python train.py --model="image classifier" --dataset="cartoon faces" --train_examples=203450 --image_size=48 --crop_scale_min=1 --horizontal_flip=false --targets=["face colour"] --num_classes=7 --arch="resnet" --norm="batchnorm" --activation="relu" --depths=[4, 9, 4] --kernel_size=3 --stem="deep" --avg_pool_shortcut=false --widths=[64, 128, 256] --label_smoothing=0.1 --loss="cross_entropy" --init="torch_default" --residual_init="zero_last" --optimizer="adamw" --lr=0.0045 --beta1=0.9 --beta2=0.99 --eps=1e-06 --grad_clip=3.0 --steps=16500 --batch_size=256 --epochs=20.8 --lr_schedule="cosine" --final_lr_fraction=0.01 --warmup_steps=1650 --weight_decay=0.06
Rows from block 13 of a small image classifier, named by matrix and row number. Rows with one number belong to one channel. Each number is 128 + 24 x the weight over its row's rms, rounded and kept within 0 to 255. All counts start at 0. Numbers have three digits each. After the name is the row's rms in percent of the matrix's.
After each channel's rows are labels from the 100 images, of 14848, where the channel reaches its highest value: "strongest on" is what is common among them. Only what is clearly more common there than usual is listed. The data: cartoon faces.
# convs0: first 3x3 conv, stride 2 (model.blocks.13.convs.0.weight, 256x128x3x3, each kernel summed), inputs 0-127
# convs1: second 3x3 conv (model.blocks.13.convs.1.weight, 256x256x3x3, transposed, each kernel summed), outputs 0-127

convs0.139 047:162149126160123173134126112119123157131115098152146121095161127128152123150122165119122101143125118162160139107160101165143130162106138157175126150097195134109173097137108134153128182153168116135119132113135093173130152149080141147113120124167128158120144112151160117144145168153127162108130130088183132169120134155136153163113132130100100116179109141126157130101121138123122142116122
convs1.139 057:139150094108151161125138107153094127110143115135118114125129120128167120146172175115118141179133115123106162083104114136131116141092113140125144159147120139122105114162139101134122135135147129131095125145129157130119122128109129185114123133161127110098137148120098118126093186172127055171105149133122141118117113149138126103088115141091167171151148169202116116091127152144148158150116
strongest on: beard; blue face; face colour: grey; surprised

convs0.22 092:115132121116117187194112137108106132119130092164143122148120101119123132174121130120126167142099138194148124085090133166132141109105143171140122186122105138176201110149122120162123119133134167095112111116125141194133114166115133123136128120119131104118137154128185131098162131177122130113126118108121127125128147104169106146120143122109100122157112116121124122107153108136107142126124
convs1.22 091:128106130125118113110160105142124145116157136139126136142132143157144089128141155127127132123156137117130146135126078140139118119110138139130138130116132118111185092163137078152078143224133102101112134133147139165137099141133125138116133121107129109082127112106104111102111100092142083123122148122071132149156119129134133144109114085116142173156156117163121134131135126138149123178030
strongest on: orange hair

convs0.72 096:135137143139124182208135141125125127128133077161136122138129106114133144183126146127132167149123134182147138109149138152151145133123153153136127185125135161175209118149121130150140103150140181108112113128133141180152116152124158117148122118124120134121141158135183132083177143179132141117133132084118152130131149126171132153126150103110096136145115145121134130121140130127120140128121
convs1.72 093:128153124121138121111152101138119108110152133154131127136130146165141092133154137119112116118155127107112134140112073142151110123107131144157132131129123121116175079171141073146066140199126130105119116142125140170120108133122130135121127141123121101094121121107094131104102145156148088121131144123072141131129113125142141114112127079116149162149157140179118128127150150151166148160053
strongest on: teal face; bald; orange hair

convs0.48 119:107103135139134103095129124117131143121096071126115151120130120121114123096125127119110120111120126106111120118114128097122124138107112103126105087128121111086083128124127124112119028117128113117129124105101111104115142108170095128104132132129111138128126114134106076061106121092124142125122112082144113129122118117104126108104099052136021127136109115122149133106130117130110136118150
convs1.48 120:127109115153110109178091159121153112148084163116124105130105131121085158099095108141126104110095163145167116126157161103119138094158144116108149148112134104147112154095118157094164108090110143132138142115129148094154136095119135093159127108102115154155142107148149146140174120114095148115127086090158117148114163107110097148171160157166095122113103113116142143142111103098100108097166
strongest on: pink hair

convs0.174 096:121142146156112094089142179121122146113141119096128100089128121120135124135129124132096091145204120098134171110148096138135173097113100122169125100140138129105122105105130155129128097128146100124179114148097104095136142125099135141114180123160129148129162093131087121117139136121136112127140131135125108160171115133103216140081108141129105117089138144105147116141108142109110123126166
convs1.174 080:121117136124134121148126133121118121139115068118124164139104157089152130153129120111176107102105128133154134109144150106138157145135135116152137120084152125166142151131127161112155130124109117120137138101140054099140116090173161151124147133124122119125123090140126138140106186206106157131140105155160118161157097166139109084100123139123099100099126115091156138134123182146115137128145
strongest on: pink hair

convs0.158 055:127153134158121075131159102104111145121116124124139111070138138134137137128114127110104126117112123073135123082169097142151113114098119118163098101104143140121166126134106104126139130123146129129109102127114110081136137123080150147115102113119128240119182131140078116106105158139122120112145099132128156163119124134120132134130099120121049127078122126119107130139138152121125120124111
convs1.158 064:131163106121136163143137105129105172110140127155126122127126144136137144145143166113156177140106138101136156051094096115151135118126113126155128121108133139130119118158163098109124128100122090131126116119116126121142099120110138147104134139128140137103134087143110089093106192180102107140122113122166123159148142147117136077109132150126135153149153151150143127130135184159161152125163
strongest on: grey face

convs0.189 109:111105080100140116143113142140140089165075091127113128092176109136132148124124146117147134113104128127098109133085147105131102162123158112099113114105130128127133128146114140134118055162089120139112139102159134117152110096157128095145110117073142093133118111100115076074116074140148140134112144086118152103145138122129118121144088073118092153119139089129133152112129116139103144141108
convs1.189 086:138082101120109093128120110125151121102114164099121123133113127153104130134140107133120128080094176137148089136147162120126102121142140133101136144087117096158116153098103132090166119107071114112130124126114156112138128118117123101146134101091130126133149068124144153149173093094107140130133095066132133175130150107150087137137181140141102126135114077100147116133122093096090119110148
strongest on: purple face

convs0.90 068:149125108142130106119108130133141129121167204124144115122125125146128134130124116132110110126139125105116154119083101120122115117130120128138118113136121144101136098126136130128124231134135103136123142117114121125141145121041129133131130138146136131126132079124114181183119116137140126144140127176137112153118124117113142129127136255136169122114124121116130122139095095118116118130129
convs1.90 060:141116114108137132114143107149115214127135106134125126129142109131137134159150147102218180128117118123127150095122139146146120141115121102144140102104124142118150111145151127126123135135142065112108126130133125119142071116116114152111136129116149120092146105116117100106119114111119101150113146153145116143199134155127127134121126119118144129150153121122135125117104139116125145128128
strongest on: orange face

convs0.190 065:130143138099125071107102149103124124101162126091137087090069104134123096127120129113113099125110081070111100122107095133096142094102093118158137110152101127090134121106153137094127177118130123128137109106088139069107103107073123110129142120140118130129152078121098142148113123117098109107144100142111105145129140108123130137156144173119165121081133140152130127086116106130152116121135
convs1.190 035:129155103117134137083175114118140112081121072121145175120142119170172103163140151121131133150153098120109175096084088148150098156130112142152101120164099119112152102116139114163097129125161132141109101146109087186113144160182129094101125144123114113094107158097154095120107118112157141128138160167111070090119107162138095129139085116141172129161161111157137126118142124128141142126106
strongest on: looking right; beard; pink face; grey face

convs0.236 036:169156090142137083112133104122163151124127143110132122124154145132116148113105141118140139119090133097132116100077077137133105187099140158159130116040170135097149146141080132146118171134152133136102133120150069111148167147100118160128114115175116120121124088145103115123115148125155162123125131102163128149159121127118092139119107111114081134139112128133166124145120120130127156119113
convs1.236 039:142110101106146159136131109161077138116143130152122127122140106121163129138178144115128125175155102113085150101105133125118114158092092126108165148128109139117118120115131123139138137119171122122083137141134150110102141130122125190120113130142136115110159180089059129099113142123132062167101147111128145131121129157136106127100126140102175123156135162150091120093124157149146170166121
strongest on: blue face; beard; bald

convs0.143 087:113100158113131121112146114108120107129102116104112113067116125105111092107127128117150101107132115122136129143145081104090157151117122120088210118178137094116133153106173130103139154104084118133089125133128159130088132140076112103123165116093140102125105103104116108112113105097131129116104138116117081096142125152126113118174133081113142109132151147156104122140111158147185125118123
convs1.143 054:120167091120135161092105112122159113125141151112137156145170128151079125143177145138103117162155117141112146099095079169129125116066109128129144139139088164101112087151155136128131120111152130128152104163115147146112117143115131094136120125151127166123111159114131125127133128122131108119135135123126123130116146096111084091163129134149150109156148166119115127091144086138127154118127
strongest on: blue face; beard

convs0.101 092:107117155136112187120141196148158134127131090127127122130121107117137151176129133134109117158202129181123163141168109143172179106140110142135137129168141166123167123122153163150134088153144115105147102147106133170155120134125165113143173136131123140125140117120174106103141127171130119142132145093127149131145137144137190166099133114116101131149127167117123128126108140123112123125156
convs1.101 087:123133135111146125102139104144111120117140091148119159132132156117157108144150136100124100113131123100138152104126071134156131148112131139165136111096134145121173083162147107130075148166128120111122128116129068145122122119172144159111139148123123090094100087125085123099103175188133124136144130139115128153146103151143134085101120085109148130136163133134133122135133187148172153159075
strongest on: bald

convs0.107 080:113137182142142122170142155143147153127136114131132122139148140126120116138129143133135148167162117117128128153169092145136165168143114135161178133189167141142171164118184142136136142142155136147093113177127175125131135137140147130165176118183108160128134138120139088119133150137157140134130141092152130138163150150142121145174133097114122136140170171142143140156161151117177140114133
convs1.107 090:129146086106132149110156112132121125110140090120131166123147113159145118139172157122124128172151099140106163118108116159121109160085104135128144143144094149116122116145130126143115132122173141127098117160121087148105114133178137153097118157143130106106088167100112103134114128128146101152123152168105128116134118154141149127103091130110137139149150143170105112097116134144126152144114
strongest on: pink face; looking right

convs0.26 056:121098151121130121127143121106113130103166161122148110122106107147118121152121103132093092136145113124137133106150111126143144065120086130109097106118091158103139094122107114125129200116139108102156124130073074130130133124073171128120112126110125165125159127123131159170128131144109104125138099175094164141109125106113135128103133199133184133110101135105101115145113148102093110120137
convs1.26 035:146135110132171135139117099136105172115141124124119126127140116130119138129131125114162164132119118118105127086090088116153140127112118104139152123139130133103131072143142132133133125160143076111093122135127119157108074144100135121109127140134122122070105153137109144126091138174142123155139134152143106097160137123104196108103127119126149183100154170145149137106123142154166153143129
strongest on: green face; beard

convs0.93 089:154167139170140154170152153126134158138127104143135129125133148116139148156126135117152164157150124154145156116179127166156133152114127142171151154143161161157181115139139144140131108150159168142132125141124140143160139144137171154154161124185130161127157150144157118100152171161135139128155150097152153170177156165150166163136126109121105147145144149116149144164145167116133141128135
convs1.93 084:148148119113131127112130120137112124115136112143127167128161114160142122164178157124125129159150088116107146122109089150141113157082133138136139118125116155109143087154140117154093148153160131125095117144140092155136125150132135171115122138141119123122114136124106107109089155151154110148123137177103130129123119153147172122093128093098155166153143151171107117116138152129153142142098
strongest on: grey face; pointed hat

convs0.186 051:143132090119124106136093135099107140117126150121139110070129121153118129123122105127110151144106146103136139105079095125115105062113112152134062125081079101117142130142101123138109209089133126119142121117098098110119136123092104159137078127140126112134126109116118164143126136109117097131133095173117131148123121093124112113122117206118155117100102121118111124124136094126086146118138
convs1.186 031:141126106134123127117134115134088204114133113141112142148134099130121131130104112114167199114136137149144137096112143149119134127108121098120147119139115145122142116124125138143142137154143050082100123113130096126127082143139113182120109136122134138091144128112093103116119123097151124153107132137106106147180126156114137126127109112123125131109120129093134115123157161136122143160121
strongest on: beard; purple face; grey face

convs0.233 075:125142176141123123203137195122119147111163127116124123094118132139115125143118144121121160130160096123096133108138141117127182131110120150152155122180146160152101166135165156135130156136149137119132122137127193113136130108131130138147177123185113129122120140130146140110147158149120115113128115127152139155128147146135173141171122065109137145124115186150141116099122111157179135120157
convs1.233 075:133144121091163138086170129136100116088162103115122150121160131169152092153189155096134122141152083152144164116140124166136104160069101148153141135131093160117142117163133154145108109151154137119110112153125110128107144130140148162131119154138129111074131147092090105141096147139140126139125154157083117129125111160148139111115105110117126115174173140141107113100138145130115141153084
strongest on: pink face; looking right

convs0.96 138:116121121144131104109121129114122142118109073121131168148133112134116137097123133128093116109122126105095123114112150102135114110111130111120079099119117118115075139126112125117133030117129109121149121110120109096113133088178110123107120137113110129129113118139096086084125108102096128118135098097140129131096121106106134121109103045135035133119108127127151125087143104133097139122148
convs1.96 152:127112109169100103168097159113149109150081159101126100135095123098094145100093109150117116120114145150154117137151163090107159113167154118100148144113148111158120157085115164113167103100117148134148143106133138087153139097121133100153131112113121158142144118139164145149146119112103153120129103103156124140118159104109097151160154169159098098094109117086136150136105105103101098114151
strongest on: teal face; pink hair

convs0.15 104:113126189084131164095157114111106101098172132137111104102098078123127113153130125131098099160159120162152124115190114149140184090106099147136091126103130137095116094116101110133138150107099107097147130162092097155106103131080157085121112116104122175131166142088156118110141106126112134116128118152102149107150123135137163122104149143123143121148124134117136117127110174119126125121128
convs1.15 070:142055123111122124095145131132135113122151103117140161112146131158157097100143158143134117149142103132127154114158122140093111168104149135074115122117105135101149129141111127134120148187155126130083141144141100157148117124115131147087123109116114083117104126128142096135120072116147121125146155156096128137138113151140165153070112117114112211147129102196136116156104106111117118152082
strongest on: green face; beard

convs0.71 081:122119160134116157146135102152161145121128134114126158148102139116105116126128110126134134130139116146132142175147130146126172137170129126136191130183107149152150190113198109123152110123135117124059124169115188135129136138102143132164136125159134144127127121138166110116119142141117118146127147136138114135151143116140077139148137078136140134125174203156112126157114149161169123134127
convs1.71 069:126150123109133151098162139127133139126143110121133179125168128121121123134179187107158127164134086127120172101123137160138128143084139128142131129140108153099148134174153119140098120144180120129136128155132095143111090134170136127110122153126131110098092126115148080124119110130143166129145160151119130112157126130131115134124090095113150131155169138120136111115096122138130130144101
strongest on: pink face; surprised; sunglasses

convs0.127 068:145148150111143097176162150120146125099120100124107109086125087125139122144129117126112155173162109100135115146159121147140159094114118132151059150088133141149158129142097143129129119139119143121111127159111114094122122104119142123162084104125106181125159161120111096063147162132120121131135112078105169145178147131149145121148112072105096138096138146118150141108145149123103150144113
convs1.127 052:159106124097137125111140142136142115096146110129126167111166098174159121128172147127123129152135104127107137112124110145119091162106135137083151138147098129103112107138115111145090141119167126132073118147126099166126131158135132119119108117135120088147116155126119125138140110117165156135134145156106141105119110148140184143093105112095166173154134133164114105125150117124131134120142
strongest on: green face

convs0.209 097:092064134099119139129161137140133089166107100139103123060159101115119119115118155119141125135135130134121099122123103077133153168106125109063145111112153119106097139148119140126129063152079106116098120132123121138122126117115140083137137116061146096123119123075134096086108087111126155132101148106107159086133122126125139126117115095119113138159104112122128152128123155137137134116100
convs1.209 078:142043137098121091120122126131174114120134130114128134130137130171129142105152135137115116104103147134135122125164150127100088103116133147071119151101097102115114147132110135095164132090104137126118138149118139142145143137140132087129134076091110117167127084130155132130197074101107175137130095099134120160106139132137104157118136145112103152168131062119137100152110072082104120121153
strongest on: green face; blue face

convs0.6 064:160180095162168146122117114113125169138133181134149133148117130115124123142125133125144106127127123144140131144087125172107117150125094138198099135084125133102166083107088129129113135129178131166120110119111086149138126126105125140120109121182130180132146113159154121152119153151166122129178149115164105180139122133142141145128124155113093129160145090120192121130120113115114126128122
convs1.6 088:143164107124133147118135097125083116124120121131138142117126111132153115154114165124109134163142113132108161093101108125136124156141113128140128121172121124130129103137127105147111141143147152129084122131114110142119128128130130165084122163149119098107119165124094102126101148129141040152119140150128126081122111157138210118083116121104141184136129148191132116108156176167138158135113
strongest on: grey face

convs0.19 143:108121119103125124157123118097111103127077073139097111079140114123142135099122129117141170106073129123106104105112140099130106131096143111103133139114121121139127135130120122119125065122101150114103125098129143121118152103158117114125105124101121132130119140130113063040096116115123136106109112054114145104121153119143095121161110079114052136142127102128115130102126125138123135142117
convs1.19 137:123111114154122109151109142124168104137099173120125098135113128136084142122127098137097118103097160136136102135136151124115116096150150131111138154114119107144117134080122129101153108099110142128151132134122170129146134117111131082161134110100123157149154100135154153134180094095110153115139107071136126152091158096128086139168163141171117122116116099119132141132109083086106106103149
strongest on: blue face

convs0.67 098:106132111112131106076112126085106117105164128107115098121103091131121111130126104121094099105124115109122104106121128134101120070079128142143073128077081111101135080113090122117107115120125113109156122113105097103131100113064128108092099109118104123129139106104100141142131100125094078098150092134089103124097121099117105151073113133122110116089118120127136121101106106131093123130127
convs1.67 058:134117143146093109118128131124138089140125105121124191119129119147154109133099114160144124129138097125114109160119157113094144160141150130107109118133164119128131145114118128151123143139126126135112149090141064140161116130133134123110130121119113092134092142130173136140107115098140145121144136175131122101139114127153187152075118100134149148096100115097133159131143127133127102158106
strongest on: pointed hat

convs0.37 091:131137116121133129149112123111120134116074083135112125103132120122130121107119127118130154112096127130122118129094134126120114139115138111140118136115123112121125118125119122119118050125109141123105138104118119125112147114176096124124109127130114126132124137136135061038104129108118147122113104039140125134121143106136109113140111036119035130144135084122148135100130104134101142134127
convs1.37 084:129115098161121114171104161121152106145091171117126105133099128126080141104104104138106110114109161140158111126151149113116130095167149121115142150109124106160109134086116139104145104100119140127162134120122158117149129096123127088161133107098123154155151096138150142155175102093101141116133103086127133154114164100119081149161159153163101126112104102133133133135105099091096107095156
strongest on: blue face

convs0.193 100:099095114091111143166101154098148102112115095142096109074124084124112135135121117126105153124100125136101106130073153106114127081110141119093109142134083140147152150167131147117112099130098139091125119108118151139139104086138128094140111123094109079128111122104143088101123093138104107119119097086077154102114136079135100127151118086114132157112124131130096147100122088149098130118109
convs1.193 043:140108105138163126125131122123150092101117174129133111135104117153079125138135122133106130118122151120119120111136119137124066116182129136117112169121112103097124100142139105108126119068139108128153088145099133168127124124152145064132120126099106102147143090115139147125177131112124158134139118084127111142098175087158116145119165141135127157157137108143114119128158094085105113087161
strongest on: teal face; bald

convs0.62 093:138131102116134182098097110107135122122163154148112120096134121128113135138122104130100125128102152186129119114078105155135122077110101154156081136075074117084117122133090116150116171113130114128127133108090071183132138138081113134116078125142126131131155078116163146145134123137120104121134126135142112139105121090141100130110132139121157125180129121118146122106106086125079132123120
convs1.62 059:152131123100117132133137091139091136127164117130140159129126114140146116103115176130114125134126141134127152129140147138115114154114125146105142117169125145105146138146125129125132146195151109115082135132125105139129115117123117202081124144119113106111096150123098091119125109091140066157137118162103121102133128169126198149084141114083105193150133128144123110141151162136132138180086
strongest on: orange face; looking right

convs0.5 088:137123139129135122132146129135132117127163180113139118148134125141137131120119124135124138131137141117131138117152107123149130132122121129127119113111151139106130120121120132130138255125132121124123132140123116123137145125067154138128108119134132148128147119120131180201119136132140132137136128178143145137129121144115150124120149255130181132131125131131142130134111154128144131122117
convs1.5 064:151114094121181125125138101142125209097142112128121115135128108134117136150144108119208200126114122125118126105106111135144122134112115113117152164109111139109112074129136132122148121121124062097085113144112120158121053141108120151102121126137124116116137109128107113141127125159125099162121135123136115141188138124125122125093137129108117180111144127168125114121123129134141141141150
strongest on: beard; green face; grey face

convs0.153 130:122116131137131096126124138101133129126081085128107127091130124118123134077126124125112149112120130092098109120105132089131105141092119100125092094112125110106083123128101128108115042121131124131116122108105122099127142095168091135105119136125125130129116118135099079070093122100115133115128117071147122134114128113105132114119091045123044129125111113111159131106129114126109144119144
convs1.153 142:129113108164106097182103162123146088153083157117131102130095118114087154100088103151101118107099159148147110142146167107103132105166147127097136153119137101152116149084103166101173106095105148131140143119120139097149135102128136101149136112105117144157147116136157147144172113106097146128127094089143123133108155102117114144160160157165100112100116109113134146133103105090099108116161
strongest on: blue face

convs0.91 081:178153079167143140155088131111114154119119189176123122101113148117132123115129107114147147133088121147131131108082132141103096098102134129162086135073100130138148091132084135110118180120166154169123117115130129154133132128079117155139080135168121135128135115157135145151111165122127098119151111141161117179118146105137115131129109151113133130141129085113161130129095094125085130125113
convs1.91 071:153187135117132142123133113124064121136131105128139129146128113130157103135130164109118132139118116148121144120110139125132117150130124129134150132150125144123165132144138116151123135189134133138104133132141113118133126127119125201091141167133130115090116149131098110120101154136128064173137122165118132091124120165128223132069123117092137172134134156130135127110151195163127153170101
strongest on: grey face

convs0.32 089:150145093136143100131097116101143141131155176115122120109162125130122159131122102145111150129109139109113121124100119140165109062119105152151045121079074135109122152140087115149117171121148130133122119120089099107155151109085133145130059120142110152134151113131114159134118136142113082130161107135112156154102127089122117138126123138117138136091132156125162136099112082126078139125115
convs1.32 055:161179125123134139131136107140083105112141128136143156110140089122157139132112154123090133145142126125112149105103138131124120152133127133113134101198130133109121124142124147138155140127159134141077119115111097136125128125140124181095109153134108111126096170123092099117122144130158090164125130161150116079108121165136234129100116129086137164134121159112113113117168175147140150150130
strongest on: beard; purple face; grey face

convs0.43 139:132147156136129193187139165155153136135124064134121133146129129112128142154129124123153156153155127191122142146168143159149145161152134147149147165155152157168144119141150145151125104151143156136126101153127159182152121142152150124164153117148120133131136164132185097097154137166149137151132164079113128133155156147160150160130119082120106127144129126130129134154131152138145142132148
convs1.43 148:124159127117141127092164106130102104110149092142127159131130135146153081151152135109105108147171099113117137145125088142148113161118121135166147123160110124119170099155133102159062137186147142111112128139132097150118141142170139147110130159136129087092105165110093125110099137123156107134138161155081127097136101140146162124116107085114148136144163131153124118115141167148146138157055
strongest on: pink face; a mohawk; bald

convs0.213 125:117135138129128123088115101103112135124099066128106143143146128122140138106121120124121132102079130126104112102117136131139117111102143124138132121119114121117106142113122108130136023121133123121129138101136124119127161104181123127100111133120111129131131120142111066051107120132118119111133113052131135122118123121126101127136122043126041127142132110132130116094157115141118128146135
convs1.213 145:124111108152111117153094150122168132162104173110128094138112131106080149103114108139118122106090160138142114141139152117109139100152157121105143141103136119142097146086118145095156100110112125128155144122135167109151130093100122092152135118104120170153161105148160139144169100106091138125139101086157127151111158096105078139160163154152102114114112106101137140140091088117113105109145
strongest on: bald

convs0.224 126:090131122107120130097129116128122136125115052106145165181140117124111143106119111139121127109126135138091110124123145129128122121130139110138110114114109125110100120110122113128127021131131109107128126130136113115137135104194129120120119134122118090128113112123109102101128101131113109127128121064135097113113133105124116139075106048155044129143124107128129120095166126141096128136122
convs1.224 150:124083114151103104151099156123163134154105152112125103131104133092097136097105113152133120102108145138153115153159166101098156106154162116090153134088161110155114161102104143114156116125110122127152153104144148099164125093100126108150131100103122166146157100146183138145146091096095143121134108106143128166120146105112071149155157141134095107094103102086136143151097078108109089118128
strongest on: purple face; a mohawk; grey face

convs0.97 150:103133127112126125144120161132120138123097057127152161168126121126098135100128122137114146116140139130089119130116159117120112130118132113130093119120108121122087141114118134126116015128116131096152115124122140114126131093169110128133133137119117098131107123128128110127137093111105117127131108069143093115100139100119130122080086060151038137142107128138146130105147122150106143120153
convs1.97 175:124095130163112097153110161111150093149080140099124096130090129103114126105090105153128098109124125157158116148170168099100154116154158128099132142111154115163126160091099176132165098123117156129144153103138132094164148103115138107160129102109117148141146125137184149152143110112108163111132111116133124142115145111115106157157146148158099086091100108077133156144110099082091088126131
strongest on: pink hair

convs0.222 109:111125166133138181136144147125150139158115076120134137138129147099130146163124132124169132138149137172147138145178117146161145180136121145143173136154166164133166127135146134151142097146154117148116094141128143171157122166109159121140160115141125139126144145132168089087128133173151149136128178082126152137164140175138155171126125091102099141133135137129104133165111165129169134122141
convs1.222 121:132164135124135135109143111137103116122139098155127142131127120106149100140128131122101112158157109097105129147108072136154122139136126140162123119196127126111150084164142089147065154151149131110112128122134104151128144121149133139109124147158137091112103187126100127090112146129145095131115157164119144078117104128144208119112118102116152147130143154152116123118157172153166129154086
strongest on: pink face; bald; a mohawk

convs0.141 071:144152100103150133098103099103115118106134095134104101099057109110118104107125109119117106111101113126124107134073090150072118102101080119165106116090083099079102091103102109094114122101104125113125120112088099125096109133075099112118113112119127124124144081105128117112126117099118101115155109094118078130122127111125094138130123094112117112114141104133164125122103096120117119121114
convs1.141 044:151148118157112114102138140116103101127090142125136159118108111124151109139092122152126133145147115127110131127114164105101138171167135128124110103175157117151154151093100126155104120157134127145093145101127083135132121127160125130099128126126107083104088155116140126123107121092142101126135161146140117107122111119138183141089112121137160178082114138136127145118153151132131111159110
strongest on: pointed hat

convs0.211 086:135155141127133191192131144130095137120128102168135123120100123116134104152126124121150162145113132189155141103116123174100139162122141153160167183127152113178179110138123133144129107108104180115114127128141143187095125166122110133142149114138130124123138160139190134107173156135141157118124136093151106125151149143164116129126138091105111109171122108121124118144163130131144139127126
convs1.211 083:129152109117120135107173119125118140113159119113127130132131129147158087130169179124123146167163105152119165117132135138113111133086122133126133136147115139122152128148137129157098115214152109120118132146142156135131104136116129143130133126130135104080133177103112098134092115095147075123112155151068143109145121153136159140123107109121132152159156129164125129117136131133102131169050
strongest on: orange hair; a mohawk

convs0.218 062:123100094127098161143088127097139130126129147164115101102126128127151139140123107118110136138108148165119129105096151113136119069104135138100073151077094131158138119155081117134133182111142132100125119127115137178140127121067125141117072135113125078128116142145143144138121130133103091115110095144111160113107126095124130136092116151111143131140076124114079136089097081133079116131125
convs1.218 049:151161132105144141113131106146084111124159107145145117147133112157132090140125153110097106107141125124120118148101078154143104153110118129143160152115106162115167079162156105147089148195137141136128117152141111150117145153112123201091136154132119103101125111123111128115118142135146102163145116168070128119097137156139176122087144074097144155137147136140116122125145163158148141169085
strongest on: orange face

convs0.206 099:131131107094122128174089157095126100098110110137106103090115090125132136133127113121104164118091117126102114134068135122112113056100140122118096142135070133153136145154127133117113120129111154099123135112124152127138122088119119105140096114104091088127115126115123093094132111142105097111125088091086145124112146075139097130163123069099118144107143121135111134089105070141103129133114
convs1.206 042:140186085146161133121115117100136093124127175112117106145125116147086130150132091126095135120104139138122099098128091147143082102175117134134112168151086111106096084105126121111139118071128114125151104136097158164107118126115137078142126136132115126148119137133114157152167139113113118133146111088130113080104162079140110122134152148161144158139130129156113115101152106111102127082159
strongest on: teal face; bald

convs0.134 083:167200121180176117130127135127119160128116172121144150157115131108127131122127116133144135134139114123114111131133143179119123124135119122223097117116122135112166084108113127115122139132160138157138112130120111124140123110092133136129117122163123181131168116152118128170110150147132109134202128125136113190153131138131144145125108158127109136109154113128215124127118136123102127131128
convs1.134 115:146173116136118122140119099127078106122113122138137158120118107132159128143099135139124130132136139126104134120102117104127130160161124132136126125166137099138118116124113106145112147132119149134087125112119093143121130126143128163082125163124116093118095156130095121133112147134149064152131113148138123085131109151134230124076131127114156183118102146166126130115158186166139154136130
strongest on: grey face

convs0.114 117:113135122116137120100133108127108125141084075122133154145155127126133133089120133121131129098094129125102104103124141129132100148119149111129127117113144117130103122111116119131136020138117112135113131110145132117120145113191128115114121123099124105128117128133109070068101107120135142121120127051148123114132129134126105123113120048131051129146118072130151126110165138142110134140122
convs1.114 148:129105106149105105158101148125172126152110171105125105133107130102088143101108097148117116101100161138146102144150155104103137108155160122095142138093136108152105152085112143100159109115104132128151147114133156110150131102112123091150130104104126161142156102143168149141165097096092144124135100084152128161114149098121081146153157152150103118101103099104134140143089086103108100113140
strongest on: blue face; a mohawk

convs0.194 094:112133112121133106118123117121117127136093061122128152146158113126118136097118128126128134107095135116109108125106139119125113131119144111145114119118127106116120141128124118122122036129120123125122130115143124113118135102184114115121115122109121109130110123126102074058118115114119132124123122040144116120125136119124101118115109018131045128131126096132151121103151118151106147134115
convs1.194 102:129103101156095103143100146123175127150104172102124109133100130081077139087108103151119115110103148150148110141145154103094145104157157119085146144100147110143105149084105148105150118118117120118153145102131157109153127093117124093157130103108129166146144115134158151156160094084097132122128117095140130152122151100114087150155154145153103112100103105101134139154111094106098102116137
strongest on: purple face

convs0.7 072:110097111129107170134096099103137126129154150153130123082142126138127151144122102143107161142107168160138126098089108112142128057108123144096090135077080120123123156167102118153118182102131130120115122127102109169134155128076111142128079118117125084130126118110151148142127133121114105123124097137108152120127115091126102124106138186113146127126089158120085133096116086141085141114135
convs1.7 034:146113118095157148119108083181105161094160139130120160119156113159125162124152130115113148123118154119124125102151137169123084133081096131111168142164096164092104108131144111095144159121148094132086090145110111133112120153121131179103095126115118144117151118114070113098158118106140098170125100119117115149116154144126147126107150116118103169177118139123100121143141135118118155142120
strongest on: orange face; beard